From a checkpoint of a small sound classifier: 4.3M parameters, held-out accuracy 96%.
Rows from block 2, named by matrix and row number. Rows with one number belong to one neuron. Each number is 128 + 32 x the weight over its row's rms, rounded and kept within 0 to 255. All counts start at 0. Numbers have three digits each. After the name is the row's rms in percent of the matrix's.
# gate: MLP gate (model.blocks.2.mlp.gate.weight, 512x192), inputs 0-47
# fc1: MLP up (model.blocks.2.mlp.fc1.weight, 512x192), inputs 0-47
# fc2: MLP down (model.blocks.2.mlp.fc2.weight, 192x512, transposed), outputs 0-47
gate.76 091:145163113193166092120168162131090120128094143094121089149144156139141185152140104145163129137104104142101093148150078126215145137155145110163163
fc1.76 096:081157093152155130126169121141167121152111091161133171105086081152134124161152105082134147170183158105180139127138114117116111159079133097099092
fc2.76 088:130117107140156092098124140190126095159174100094124116121147121163138156147124138163169121163090159066120138154079121159166113137110099119176117
gate.77 100:144131129115190152143052105153101142103186142193065135132059100176090136128128101131111071166169090107083148147131087097154131189133147123162127
fc1.77 102:128128142152098124117166135115119170094155120173069135178129151078092087112157153068117152131067131166195087106139173116088136122083056199109176
fc2.77 114:107145090138110118125084140125187162104075085143139129206043092072139139098153088151119141140101133139123084187145144162151188147133092126125142
gate.78 091:076116123080132065102141085168098141133075170135113107132140170096132138130098144156132096169180134123179110144094136159152126114148087164124116
fc1.78 088:139161086110096167159127166074139120191128109100185164161141160168139140153139130191134157186116163123151134148137117108120094149141158199170169
fc2.78 091:099138103137083063116125134176211155178138127098110112160128144098096089148033100097073172155071140110164154173203116125073149095079103134107161
gate.79 102:150061170122181099137097113197184107150123196097143061065112103149091154137108169102128163112101106148134126163083127146110141140117101106133137
fc1.79 105:090098162070094103200115185126129118135096149188103126114103127164100134086113099151071098145153117071174131156124135116118160146102180126133160
fc2.79 101:132106155126100174158132159100118132144085121143111133106134158088081140078124114143110130139110161144063143098089155111120111155122164161118129
gate.80 101:126102099169119175161102142128144102087098142115157133154071062159136152108092121089112164166122092096108093154070135154212111141091114151176163
fc1.80 105:114128143146120140109078171112170126128139113072175138123090083153155125102105096099166162112119148158234103118137102194151119047153037121157098
fc2.80 106:140174194150115123174135092167087139114165124163126064105111133106115071090095158098153165068166151193173123133171139085059152120160132126114137
gate.81 098:087095152177158137124142127167131108183096080113124114102114070124124105126115186137122092107123105123100196133122178135099147140180156146121127
fc1.81 097:163094149085089127081108171112153109082180153143157110097091155109163137132187131116105125140110165125106125150126118170136138105106088073192140
fc2.81 113:123122104138150136168153155126135134121132101160118083132187059171150149115171200135129132059131118162099159160128188091174111129143094144137117
gate.82 101:118141103180143077137082152189167096098140161141090153090107172159137083052110133119104079115112132112170121133112076170090132062162148119158065
fc1.82 093:168156096170134099160140111166139147111108120154154059105108109150169147132164168136104220096049142133136161147142071093105200115118115099123160
fc2.82 092:141083097128103147101118127108133153082132115159160131129133139200070137193176188095127161074117124146165134110084090119158212114110135183142098
gate.83 105:131097107088125142091167194124113121149114074177146095126114142151160151185102094126079123143114120123096143192118084158163146110164099177155137
fc1.83 101:119123083107175135195198192140166085141169147147194114091084187102149141136187122195147066153144161132151118118175133076157121133122109141072139
fc2.83 106:047105134106144092057105112136093131161108129044138103156072187149108165110099100088098164206105139119152133174126120144140156144094151128123147
gate.84 099:156101170112145104110203159088141078168125217115160129120188161146138134081141159127102102122134162203106136053127125055123111145101109114095134
fc1.84 099:184132176074094108096089090089092129107136108138137105179108133124094091141159138179196119135112125129143157115152141153136085144138133131107115
fc2.84 097:093129082093095132076152131120159153187221124138116121105154172127153120132132116145115175135092169074138109160112149134188047101094180105161131
gate.85 108:092084177127088117170134096124154103113105130070153102142116178087146117133078139173072072127097163118144103051125093109125147074139135127166109
fc1.85 105:178160131146076104126104130149119114143191101122113134047151088147092099102168154102110207103081132118111109141117153132123181155139120150068109
fc2.85 102:125140105113121121129119168134117133130178134160132120156122102181119095131169194053106167105115116168102111166150149150136175153130151167096093
gate.86 105:144173066131188144162136103137153108144151141110138142146147204141133107141132064147122131101155085154146145138174134119100218137152101094115136
fc1.86 106:115219077158101145142140163168105094200173110101099127160116201097083128142119083125147139099150084084138152184141151101110144166159072072078083
fc2.86 114:102133121129137107100154136126047128079195133109162195122152093081107146152119120120137125139129157102159124123078167116108104145109130150096126
gate.87 093:135147083093146158100166192099105156115080177091160135080152113093113119145087170172110135096181142173099144133185083145159098144097115152086109
fc1.87 094:172112132152130120121110149104169162148078149121097098095129154154173156183143154139104157112170093039113157108148143106181097147098163160139154
fc2.87 094:135087155073120162032082126054125083106146156118124070104127165096143106148111136106186102147136114145105100113137161096134139127102089155100103
gate.88 102:121138092197126099129167145116084157139166157117158163142081153160131158160128121111149117075105082132079140088153115164093152158135102139165134
fc1.88 102:171189172112088102158097143077196125131132108131108128175121117088111093151123151099170107118139105152152138108163150151178097163162130141097168
fc2.88 098:143157168122148150097158160097103163121134197178079098119125146148128165156136158107140107051122123169099185108086162146139141113070116170140107
gate.89 106:116101119160113078158163105102117107110144187154129099133166079120135109137121143153120113098101094129120117134114069181167115104144131080169109
fc1.89 104:103162136182162120150205112193121118150067131138178145159093157095131151184098116126158142121194137153102150085142178137155125181134080137105203
fc2.89 099:112128153145117119130147127143160107154144164110209120183136110170081143168182098148144139094183121172152111149143139141164151134103064122136153
gate.90 100:168137117080139134142183145138138106160143125131140129142170131107182128092122109141151130128111116126106127130093137120158182120102095101155176
fc1.90 100:154127160163126116089172097153115116122137106100081077095076136148121139133095120119067182106144098155174156141163132120132101134149150123118142
fc2.90 104:143136120125130121126096107129157091196130123117120171113093178104123119116128060156139156115126161099058128149127100107200145136121117087152168
gate.91 094:159127170094102134098143118127114145139172128147143160093129136134120122179131116158092168140045112065146099163134137135103163108113074130141108
fc1.91 101:167108077116138162119122149131148085161124106102109142117148123087112145082152072132112113141182147084139144148141200138122079115157130175136171
fc2.91 104:128120171142198144103140117080164124105130106180139151109154118163116116118121104131155111141187105115153148135192165147190086167121142151120148
gate.92 094:103174153138144086119165058149186141168115179124104184154121133133061100060108118153192134166142150125060081145148144146148086126151153181136131
fc1.92 111:102129106108100114171138167142102160108135082113126031045145091118101087118054168144127101152145136084123107178112113086205162152065126147165145
fc2.92 100:109125119073149152116137167163078143127118118166077037079085094092115059152117104105104134150142120078146155164101096073106163151058129130135129
gate.93 097:135105099106131113151149169098080187129131112085146097130142194058083102158121104202087140130186188152117144132100051088156131134102090211132159
fc1.93 097:122147149146134118181093126130118057177075142165189167142119140117155106138167115077083167099062099118128162152133184161129106134113129086168123
fc2.93 103:153133133130120137190198179144113148091155075147167107125184111130079090108141161137063124126175127155079172133140120119141114115176142211141138
gate.94 117:132149123150110152150096115166110140120114113122169117152104104139156184164110118134140093116136113170072117135086144118147083129158070161143160
fc1.94 107:162122110134172164181141110133126130125136117153164142140159127136087191170164115168047127137126154145140102170137079106129123124128127143152163
fc2.94 116:060093106091106092103141175067114134150131156116136125085156139180166127093154129099108177133094145122168162130133190201089083189077195121152132
gate.95 108:076143164165124114117147116112079141194134141143220089121149126169142123065116160108103158217106097157177205122182157130179141129133199108130102
fc1.95 097:096097137159159132069142143071155180086141126191121099140119154127145147096115098147092140129136110161096152102176135197110172145114148164101123
fc2.95 093:112125143103140119104144100089129136176102133117146085122148136133116109089111136089158156108136107220071131110161133104059176106144119141118133
gate.96 091:136153159149108110128170180123096085172108149194065090135142091140138142129147133210178129101133134138081072128113094121169190168178105081130138
fc1.96 100:134113143145154149070067181094127119092042083079155143121130163139096128142095105174135135107124112108185154132139115134140131092181205144150114
fc2.96 100:171118126108126139136144152092138153108124092116173132086137123107127071118087158139121049095143091132125149104138116133093128155109129116162123
gate.97 095:121121099132094108117121154137119174090181107125139124100151098101144135124093227160158151148146087161165136106110123131119115064086053142124086
fc1.97 099:077128117140192105082112132126137095145130174130134130102074116119191106114197176111175130107141110210151106137148081105132123122147143172082113
fc2.97 105:094144155163165083167109149113121110128152076095143169145135203146161141070090145056145111155071171138139142194119101158140128057140091148152083
gate.98 099:121148147084101105111128098125129110147122144105089159103190094145138175166080199131128157106169137162101149142119127168130111119165107112129098
fc1.98 106:091174108110130060174120134124089183105133170104106145149121098115166158139140121125162092094167079208136136157178066185110051153129140066119069
fc2.98 108:143103104144146144154136144173104107082147131088192132081147062126105097156154121159147160134089123140157090070064110052171139150089143116172145
gate.99 103:130100072152094143160132165179109133157140159167071107092127134134103104143133155179093154122135082093079143117137093140202187105144153117140130
fc1.99 109:101112162101122120143187096145111109150119174159126143132127132130137104101098149197052162118072088095112166114127142214081239177120111116112177
fc2.99 094:145142133155122098142179148125071115129087114195068101171132094113115083105120155169110161118078129134126195120144108168187173161158148154139158
gate.100 106:165081131136165123107126116091123116121146116101094097169083116116108129153086149224081105145156103121108073161147142192152128154054119130124118
fc1.100 099:130114079152163133102093147075148099186119104117186131144093081088107128103081200149133135114118129176095134158148152108086131119152105098096081
fc2.100 109:126139112118157138073106122099142112123108181116167067123128116205130145130169157062137126128063114154137079117169176152105125095103159163165117
gate.101 096:147035120173130146141170157091153172087180111091132135103161130147167094096120123095111113123140090108106138131109064111114109128212120135173126
fc1.101 103:099138135090143139153130140126167144168072191157114163117085158151097156085137080165205110100117134153139132143073149088114183112030059115151132
fc2.101 099:118096125114146075179177100083176109135128129117122125145128164158128156165101122078135094113126133067101081167169128139162178142123122152150172
gate.102 107:130174129086214077068152097120084111133102138148130075121136175080091119117138140171119075115135098179092175133138135159140162154103120113140062
fc1.102 101:109122167126148125117148128136143154136188113100157113157151123114136074123113175127086128146146176130133106126105145128095194103130133120127171
fc2.102 099:149121133100151146079148145144159097099147157098122074173109113184145053134161152141152133136181121189157153189095202122093114110129160168168092
gate.103 109:194071113110169140130125097146108123098141136101157126142071156091105140180126095214107123130148117161066173116123054179078138108148113130141072
fc1.103 096:118066129148136172102121094169161167137129125109103078090143098125107095155131132164118139152153108177119118110123063090087120120121078158104041
fc2.103 110:102138113111173136070144191091147137145091150129138116131143123169135106082154128131146150109108123168187151128124221150139107161086201125147157
gate.105 090:103091089078146092152128162079132161101095122141112137131097167169181139120114103080108166090094147158139139153109143093132104143131178060138105
fc1.105 103:108099151054137141097133174111155054187158092075151144152110158102142184145106096111103076177121103154132135150129091085178099163168095132168137
fc2.105 091:088101147086108140147118133164138056127190127076145163100120171130112160145072161100102126120183153142146149164099144090082161127166123117134177
gate.106 104:084109129124126137142172150197056106098081174142093094171121143096169151099151165159133138066117112119091177095114110170145138105147146154113205
fc1.106 102:102121145077128122064171083134169155110115093099126127145126105149083107128079157090116131127151167118160146111120146174104093083131188134174076
fc2.106 099:113096171112146140136122117097139126105180075154110161087172126138095082128132185149097093110168128133162128111131126103135092149108121139156110
gate.108 094:060066121104133163094125158101170158094125183061099135109206154152165084107145130134139074122156151144129083106141139114166074127094123096131143
fc1.108 087:066141121178144162153191167171093151145129176163106102143138104142106154139168131187127136116147141120142107197149130120116135130200151163150142
fc2.108 092:173185153155112133126179093108102111140060130141128124168143080161128091121109138187141122097087175120143078083117094096149148138037119121093190
gate.109 107:160182139150080143166160133129157133141077121145165120093145145155099136131203190113152107074129149078070123158152114081149093144141167187192147
fc1.109 096:100156133112086136132094155120117148203073089099121098148106098091140128115144209077166152138186140109132054131080098124120103112159149119169099
fc2.109 084:108124144107126082089177097144071123158150197076107097137148151113126130078093137150059114161125120132146117074129131113099126083141087088168110
gate.110 091:127108197123197086129119129137088172113081116135077073103113141153125120172134137174161145109106097144094068140150135144121139080130099133157119
fc1.110 099:077113137128157090091059150103116114097144140162074161133111121143105081132120162119122182141108155121112107093137177131052145119160087162036137
fc2.110 098:113074127154139138183114152094076126065131158128096131088146143086103115136096165083066120116147099083130095099087127131156113164139122126150084
gate.111 099:181136132152188094168130136094101129142163134078153141114133125145123183212186189137103173060133138103102129121115158174169130178066111117122135
fc1.111 105:153120166165154194158166123119108127173125129115111118110129115072100130189126081191104073126130136122120122090166185152166139155141094084164170
fc2.111 095:114122139167178134169133126185123099130151159110115137192090088132142147173173084174164151127157133087102143157096111114177182170145082137139151
gate.112 098:141119129079171094155145153173154168157095130162192101175153168122139141110126108208189152123121163159127093173086157156072125143080139135151145
fc1.112 089:146180149073075088162143182140158115152159120090097124145121086081113140180111110148116139191099188139071111148062131098089146088129144126085099
fc2.112 089:045176135143114125160074185057132166129121136157105059110106107138132101152177144076110160143166102166055115172094172150107173104167144138119113
gate.113 101:192118087122136163067108154064131150125103140149122130139154141138123084219156085106129120162108184125155199143164100077172089102153101098142087
fc1.113 091:152153098103154123156110192089193049156160128159181111130114164139067086161127086129111127137116116130088105123091077106080104101085153196159121
fc2.113 091:131094117085170169112151122142095118161110146122146143111070086145134117113112176154106104153106158191196115153148118082162101151121122076096192
gate.114 098:141074153154086091110162105108112143077147132161132152150120095077111115114126073048159111114140130162118145136124078156143100104143095124168112
fc1.114 101:102164157149136104125090140180081120145098134155145107125088193100111182124093140104122188122077159071162099093134098124094203134136165146110171
fc2.114 114:111102137129098160098102103188162124126085066105115122132108143088124175102119070128151148143104156131124076138147094086140115132129129079156110
gate.115 096:164116095112130100120132085109162157106136183130077094147148153112092143170088181165111121102120143140133183104131136160130145137166161144112132
fc1.115 097:135082096181142167092101137110165154109099159109130127132169120101114148124153114105148094150209222113122086172148187133183084176082162098108135
fc2.115 093:131095146116182154129161116151062107129132113095097148145084087124147169082170109109082126148124142055090118182108177116141122152160173102125136
gate.116 104:126138062076093171162087178124169085197092144106202079142151149141162178127123158127054108109157138099132109173150134169148091156193142085127188
fc1.116 093:082142151084098103138094162174113194101157141096107160102114082155156127171088132131097010122165151135169125131054166135161129131171117101153085
fc2.116 092:111181154129090174087165159122163132134128106147114101049097130130145118117174075135123125084138145197118147074174155124138110145163155133168084
gate.117 102:159138090138157116105155102168090134118136136069127099128091115127133109088131114129172152149143107144075127063149139137138105117137083150116136
fc1.117 110:150136079137153136128159124067118095133160123119100141093127101120134102125136126088122120084164173168114118106111101120133117101105047120107157
fc2.117 089:128144137097168137089090150114183100127171135133151185133123178138145130085182130141150145112142148125148097113076159129192192131115093222094143